config.toml
dataset = "babble in 24 made-up languages, each with its own sounds, syllables and stress or tones, from a formant synthesiser"
num_classes = 63
output_stride = 4
arch = "wavenet"
depths = [16]
widths = [384]
lr = 0.0016
adamw_lr_other_params = 0.00099
warmup_steps = 3800
Rows from block 8, named by matrix and row number. Rows with one number belong to one channel. Each number is 50 + 15 x the weight over its row's rms, rounded and kept within 0 to 99. All counts start at 0. After the name is the row's rms in percent of the matrix's.
# filt: filter width-3 conv, dilation 8 (model.blocks.8.filt.weight, 384x384x3), inputs 380-383, a 3 kernel for each
# gate: gate width-3 conv, dilation 8 (model.blocks.8.gate.weight, 384x384x3), inputs 380-383, a 3 kernel for each
filt.261 096:42 40 62 44 54 52 73 80 31 54 34 28
gate.261 097:57 45 68 69 24 39 69 99 34 50 58 60
filt.262 096:40 46 47 52 59 27 47 46 69 60 33 52
gate.262 101:60 58 38 56 76 61 50 57 58 34 45 29
filt.263 098:50 63 38 61 30 61 36 44 38 61 38 60
gate.263 106:43 44 60 36 65 50 39 81 46 54 41 71
filt.264 099:46 34 60 46 57 84 28 28 54 34 75 46
gate.264 103:56 41 66 51 07 79 55 35 41 47 45 43
filt.265 100:40 76 62 32 64 64 60 42 51 67 31 55
gate.265 101:60 73 64 74 36 45 70 29 72 60 66 51
filt.266 101:42 62 37 46 55 66 67 33 69 63 28 39
gate.266 100:43 62 32 40 34 69 45 20 55 61 41 66
filt.267 099:59 51 82 72 43 58 46 67 74 44 08 53
gate.267 100:35 49 55 34 59 33 49 54 47 51 52 57
filt.268 104:55 51 61 70 39 68 47 38 24 54 61 62
gate.268 097:25 80 25 32 60 44 27 46 41 47 48 34
filt.269 102:58 49 37 36 41 68 33 25 16 32 50 43
gate.269 098:29 57 56 44 57 14 53 48 29 41 48 60
filt.270 100:57 31 47 47 52 65 61 47 74 52 52 48
gate.270 103:52 58 50 42 28 38 45 23 50 19 71 34
filt.271 100:48 07 44 33 46 47 31 21 43 53 52 33
gate.271 101:61 52 60 35 47 47 58 58 49 55 15 47
filt.272 100:61 68 40 55 62 64 68 30 47 54 52 39
gate.272 099:51 33 42 52 70 58 52 35 68 52 49 43
filt.273 098:51 29 51 83 62 66 54 58 36 62 38 41
gate.273 098:37 51 56 35 39 52 61 50 35 42 76 68
filt.274 096:52 19 50 57 11 30 75 40 69 52 23 39
gate.274 096:46 54 41 64 55 49 43 33 44 58 49 43
filt.275 097:31 38 88 66 58 72 40 23 61 60 53 67
gate.275 093:27 55 16 40 42 59 40 53 48 53 74 39
filt.276 100:56 31 99 47 57 49 47 38 66 48 43 69
gate.276 100:51 52 43 29 37 56 42 55 55 65 50 33
filt.277 098:33 59 43 24 71 68 62 26 59 60 56 57
gate.277 105:39 43 28 52 13 34 63 47 66 57 44 57
filt.278 100:41 47 55 68 57 49 67 56 68 54 56 64
gate.278 101:52 52 23 41 09 62 63 49 72 65 21 29
filt.279 104:40 59 46 26 51 35 56 62 37 30 38 59
gate.279 101:47 53 38 40 30 68 51 67 53 70 42 68
filt.280 095:35 25 41 45 58 56 21 79 43 85 49 28
gate.280 097:57 55 39 60 58 46 52 62 12 51 33 26
filt.281 103:55 41 35 46 44 52 18 18 40 48 47 51
gate.281 104:37 32 34 49 39 54 52 46 26 77 53 56
filt.282 096:48 82 28 51 35 90 63 41 46 66 64 41
gate.282 096:63 52 34 07 79 34 73 44 09 71 52 46
filt.283 103:66 52 39 43 36 61 32 25 38 31 57 32
gate.283 099:72 24 60 37 62 53 66 42 50 57 28 61
filt.284 102:43 40 57 51 30 38 25 64 26 63 46 48
gate.284 099:50 71 36 16 35 49 43 44 51 70 32 43
filt.285 098:40 57 24 70 33 18 51 52 47 56 38 73
gate.285 100:38 54 35 74 50 22 30 81 46 69 71 14
filt.286 098:58 52 31 52 42 96 58 59 40 42 66 60
gate.286 095:37 17 41 55 22 39 45 46 36 54 31 53
filt.287 101:66 56 56 50 29 74 58 31 44 44 37 42
gate.287 100:41 39 50 43 39 53 45 46 71 43 57 52
filt.288 104:70 75 85 18 48 47 53 68 32 76 51 31
gate.288 101:57 72 28 60 85 52 51 67 54 41 39 14
filt.289 102:59 25 55 48 66 39 48 59 29 56 62 44
gate.289 104:55 52 34 60 52 58 54 44 55 46 26 60
filt.290 102:43 45 57 57 58 37 45 28 59 55 67 61
gate.290 103:31 60 54 79 61 63 43 72 46 56 75 55
filt.291 099:69 53 66 55 42 79 54 27 50 62 56 67
gate.291 101:45 61 60 53 43 45 49 47 87 57 22 66
filt.292 100:72 42 42 37 88 44 50 57 49 59 31 56
gate.292 100:39 60 37 66 50 44 44 64 65 55 56 15
filt.293 100:56 53 57 53 55 52 73 57 55 45 22 70
gate.293 103:51 52 48 50 31 11 30 55 30 21 49 70
filt.294 097:74 41 62 64 17 51 23 72 12 75 40 27
gate.294 101:62 48 45 39 44 32 79 46 59 25 57 52
filt.295 101:72 41 31 69 29 37 26 52 37 59 40 03
gate.295 105:68 41 42 48 51 54 53 69 27 51 70 40
filt.296 100:36 37 45 56 41 38 50 55 97 58 60 50
gate.296 093:58 43 61 66 61 43 30 67 21 72 58 45
filt.297 108:57 66 43 80 61 64 39 56 37 66 51 58
gate.297 107:48 73 49 52 36 61 44 33 42 44 16 52
filt.298 097:61 66 32 71 55 42 31 28 25 66 65 18
gate.298 102:21 86 70 46 82 54 71 42 45 62 23 61
filt.299 099:50 40 56 59 60 32 29 55 66 77 57 87
gate.299 099:69 60 76 36 85 57 97 48 30 57 28 34
filt.300 101:53 44 51 24 54 48 31 48 33 45 69 69
gate.300 104:22 72 34 57 26 29 55 46 48 26 71 56
filt.301 097:76 60 24 54 41 38 44 52 40 64 43 83
gate.301 103:52 64 62 51 38 16 39 54 29 48 46 67
filt.302 107:94 38 57 65 58 38 27 64 32 40 66 35
gate.302 111:41 58 44 35 82 32 42 43 63 41 39 31
filt.303 101:46 45 47 32 73 51 36 72 29 53 52 53
gate.303 100:40 37 32 44 46 44 44 42 64 51 59 33
filt.304 100:48 64 43 38 77 32 39 54 58 61 07 48
gate.304 105:62 36 58 52 37 50 44 47 61 52 63 60
filt.305 094:57 61 83 39 78 32 38 43 32 36 69 33
gate.305 101:58 57 48 40 67 11 53 36 30 57 58 36
filt.306 102:43 38 29 71 20 17 50 60 53 42 48 58
gate.306 106:55 48 57 62 63 33 51 31 60 41 52 38
filt.307 101:55 65 47 50 76 60 43 55 27 52 63 81
gate.307 098:61 47 53 21 22 56 26 51 51 65 49 49
filt.308 100:16 64 52 29 55 43 50 66 49 48 35 64
gate.308 100:37 50 76 37 36 54 31 35 49 24 59 44
filt.309 100:43 44 70 45 38 26 31 77 42 58 34 63
gate.309 100:45 47 34 55 31 54 48 25 37 47 83 57
filt.310 099:69 57 53 49 65 41 52 59 70 77 29 51
gate.310 095:38 30 61 39 67 37 29 46 58 70 55 20
filt.311 099:60 44 57 91 19 63 42 42 68 72 66 51
gate.311 098:43 43 64 37 33 81 37 41 44 63 39 56
filt.312 104:47 27 39 40 59 40 65 40 32 21 55 49
gate.312 105:46 66 52 40 70 23 57 52 59 50 76 47
filt.313 100:43 43 37 39 39 43 44 63 56 20 58 60
gate.313 099:46 34 30 56 31 24 56 32 47 37 35 39
filt.314 100:52 48 33 41 33 40 37 53 55 43 33 60
gate.314 099:74 51 40 53 53 54 50 41 62 57 58 56
filt.315 103:57 53 67 54 41 35 42 75 45 60 50 57
gate.315 109:43 69 45 31 72 20 37 67 41 20 42 33
filt.316 103:75 79 41 48 50 17 48 42 57 55 37 47
gate.316 098:33 44 40 49 18 32 63 18 48 45 35 41
filt.317 098:57 51 30 66 79 40 58 44 49 55 70 89
gate.317 098:50 48 58 47 50 24 59 65 38 49 69 54
filt.318 103:50 47 76 27 60 58 46 36 57 51 47 45
gate.318 102:70 42 55 55 24 57 42 54 45 39 15 57
filt.319 099:51 61 43 57 43 54 63 39 61 44 60 56
gate.319 100:63 40 44 69 41 72 45 54 64 61 39 55
filt.320 099:60 50 64 56 42 46 63 54 51 74 37 22
gate.320 098:53 45 46 49 33 32 42 54 67 43 50 54
filt.321 099:41 31 19 52 25 32 75 38 46 47 56 58
gate.321 097:50 60 44 69 57 50 63 42 67 43 32 38
filt.322 100:33 51 40 52 29 63 48 51 76 36 63 40
gate.322 102:57 48 41 47 48 54 57 55 39 44 45 67
filt.323 098:61 65 46 46 74 78 60 53 60 35 57 55
gate.323 101:51 59 50 58 49 49 66 48 42 38 26 76
filt.324 099:60 54 35 37 58 43 68 39 45 34 40 82
gate.324 101:44 39 67 63 40 61 47 34 42 33 56 27
filt.325 098:33 73 65 07 69 40 45 50 39 32 51 46
gate.325 101:38 34 73 44 14 60 52 26 45 28 75 44
filt.326 102:46 63 49 78 93 73 50 36 48 61 52 58
gate.326 104:52 59 51 44 23 62 54 60 45 61 50 41
filt.327 102:36 58 64 39 48 51 58 34 54 60 76 50
gate.327 105:41 68 67 43 65 35 34 66 62 41 52 55
filt.328 102:71 52 57 44 48 41 42 47 60 48 56 49
gate.328 100:54 72 39 41 39 64 62 28 53 56 47 48
filt.329 101:30 35 46 27 61 28 41 69 52 40 66 57
gate.329 100:53 68 51 32 56 38 33 49 54 28 64 49
filt.330 098:38 51 49 72 47 31 46 65 78 56 58 44
gate.330 098:53 22 41 70 39 59 44 67 41 63 88 66
filt.331 100:50 67 30 43 30 51 48 69 48 43 64 49
gate.331 112:43 74 47 54 67 62 64 31 44 66 06 63
filt.332 104:39 34 78 43 81 50 59 47 40 21 68 66
gate.332 108:47 34 43 61 29 69 55 53 35 13 31 60
filt.333 100:69 33 33 78 63 28 38 35 42 32 83 28
gate.333 096:58 59 59 69 37 71 66 14 62 55 37 52
filt.334 100:64 60 70 57 59 41 57 53 10 47 53 53
gate.334 100:50 39 65 49 67 53 43 48 49 47 59 53
filt.335 097:54 39 41 52 24 41 28 63 50 43 31 56
gate.335 106:43 38 41 65 42 59 39 40 27 54 52 46
filt.336 097:78 40 44 39 46 47 68 32 16 67 29 43
gate.336 099:52 56 62 31 30 79 74 57 48 46 51 44
filt.337 100:55 45 53 74 44 33 34 39 40 31 77 62
gate.337 098:29 72 47 65 43 80 45 64 48 35 36 48
filt.338 099:56 26 40 43 64 21 32 60 51 47 49 29
gate.338 095:48 43 48 43 11 47 39 31 62 29 55 43
filt.339 100:45 38 23 44 90 31 61 41 52 51 14 51
gate.339 097:46 67 53 34 10 59 55 49 59 55 49 46
filt.340 100:35 41 71 51 23 76 53 32 40 27 53 73
gate.340 103:51 61 39 47 53 24 35 47 46 81 69 56
filt.341 100:54 58 29 74 45 67 66 53 60 39 24 28
gate.341 098:64 69 59 61 22 25 54 89 36 38 43 43
filt.342 101:43 62 42 63 53 47 63 49 46 49 73 56
gate.342 099:58 49 69 56 43 42 60 24 52 56 52 35
filt.343 102:30 54 27 19 73 48 40 28 20 58 48 55
gate.343 103:61 58 46 40 45 45 64 43 53 68 31 53
filt.344 098:52 91 56 88 80 46 45 55 45 95 57 54
gate.344 101:32 51 25 52 39 40 56 51 51 47 47 47
filt.345 096:25 63 58 37 40 45 46 25 63 45 36 49
gate.345 095:82 44 41 54 52 60 57 64 42 57 57 44
filt.346 102:37 43 65 52 62 49 66 51 57 26 78 37
gate.346 101:45 42 66 68 68 20 47 50 55 53 46 36
filt.347 101:43 43 64 42 36 60 44 66 43 58 70 62
gate.347 102:63 40 55 54 68 39 37 63 52 46 54 52
filt.348 099:58 42 56 56 72 62 37 64 52 66 64 53
gate.348 098:33 65 58 78 53 65 46 61 18 57 46 39
filt.349 099:31 66 69 46 34 62 43 59 32 18 17 67
gate.349 102:42 66 30 41 23 41 43 45 55 38 42 31
filt.350 103:55 42 49 52 73 59 41 38 49 57 54 64
gate.350 102:41 33 48 31 48 69 36 68 40 43 72 59
filt.351 101:39 47 62 31 56 58 60 59 56 35 57 35
gate.351 097:55 41 84 46 69 83 46 55 51 54 44 45
filt.352 100:38 39 38 56 42 49 61 40 62 30 50 41
gate.352 099:49 46 73 56 44 60 52 97 71 67 45 32
filt.353 100:71 53 62 86 61 43 44 62 56 67 46 52
gate.353 107:34 61 49 47 47 43 54 77 43 30 64 59
filt.354 101:85 50 39 68 36 40 43 33 49 53 56 39
gate.354 102:65 44 52 37 70 36 57 26 63 55 44 48
filt.355 097:45 48 42 06 38 43 50 68 36 41 60 19
gate.355 103:39 56 45 60 25 33 37 69 46 29 29 49
filt.356 103:49 45 74 38 60 63 50 50 42 75 52 57
gate.356 100:55 30 66 29 66 47 29 24 59 69 27 37
filt.357 099:64 56 44 42 89 26 55 64 47 86 38 47
gate.357 098:64 52 59 74 77 47 49 59 45 15 59 29
filt.358 101:36 33 55 72 52 43 27 32 33 53 56 51
gate.358 097:48 60 47 77 73 44 66 50 48 20 62 23
filt.359 103:50 54 58 49 48 50 47 56 63 45 58 30
gate.359 101:59 89 61 36 19 36 65 62 39 25 55 30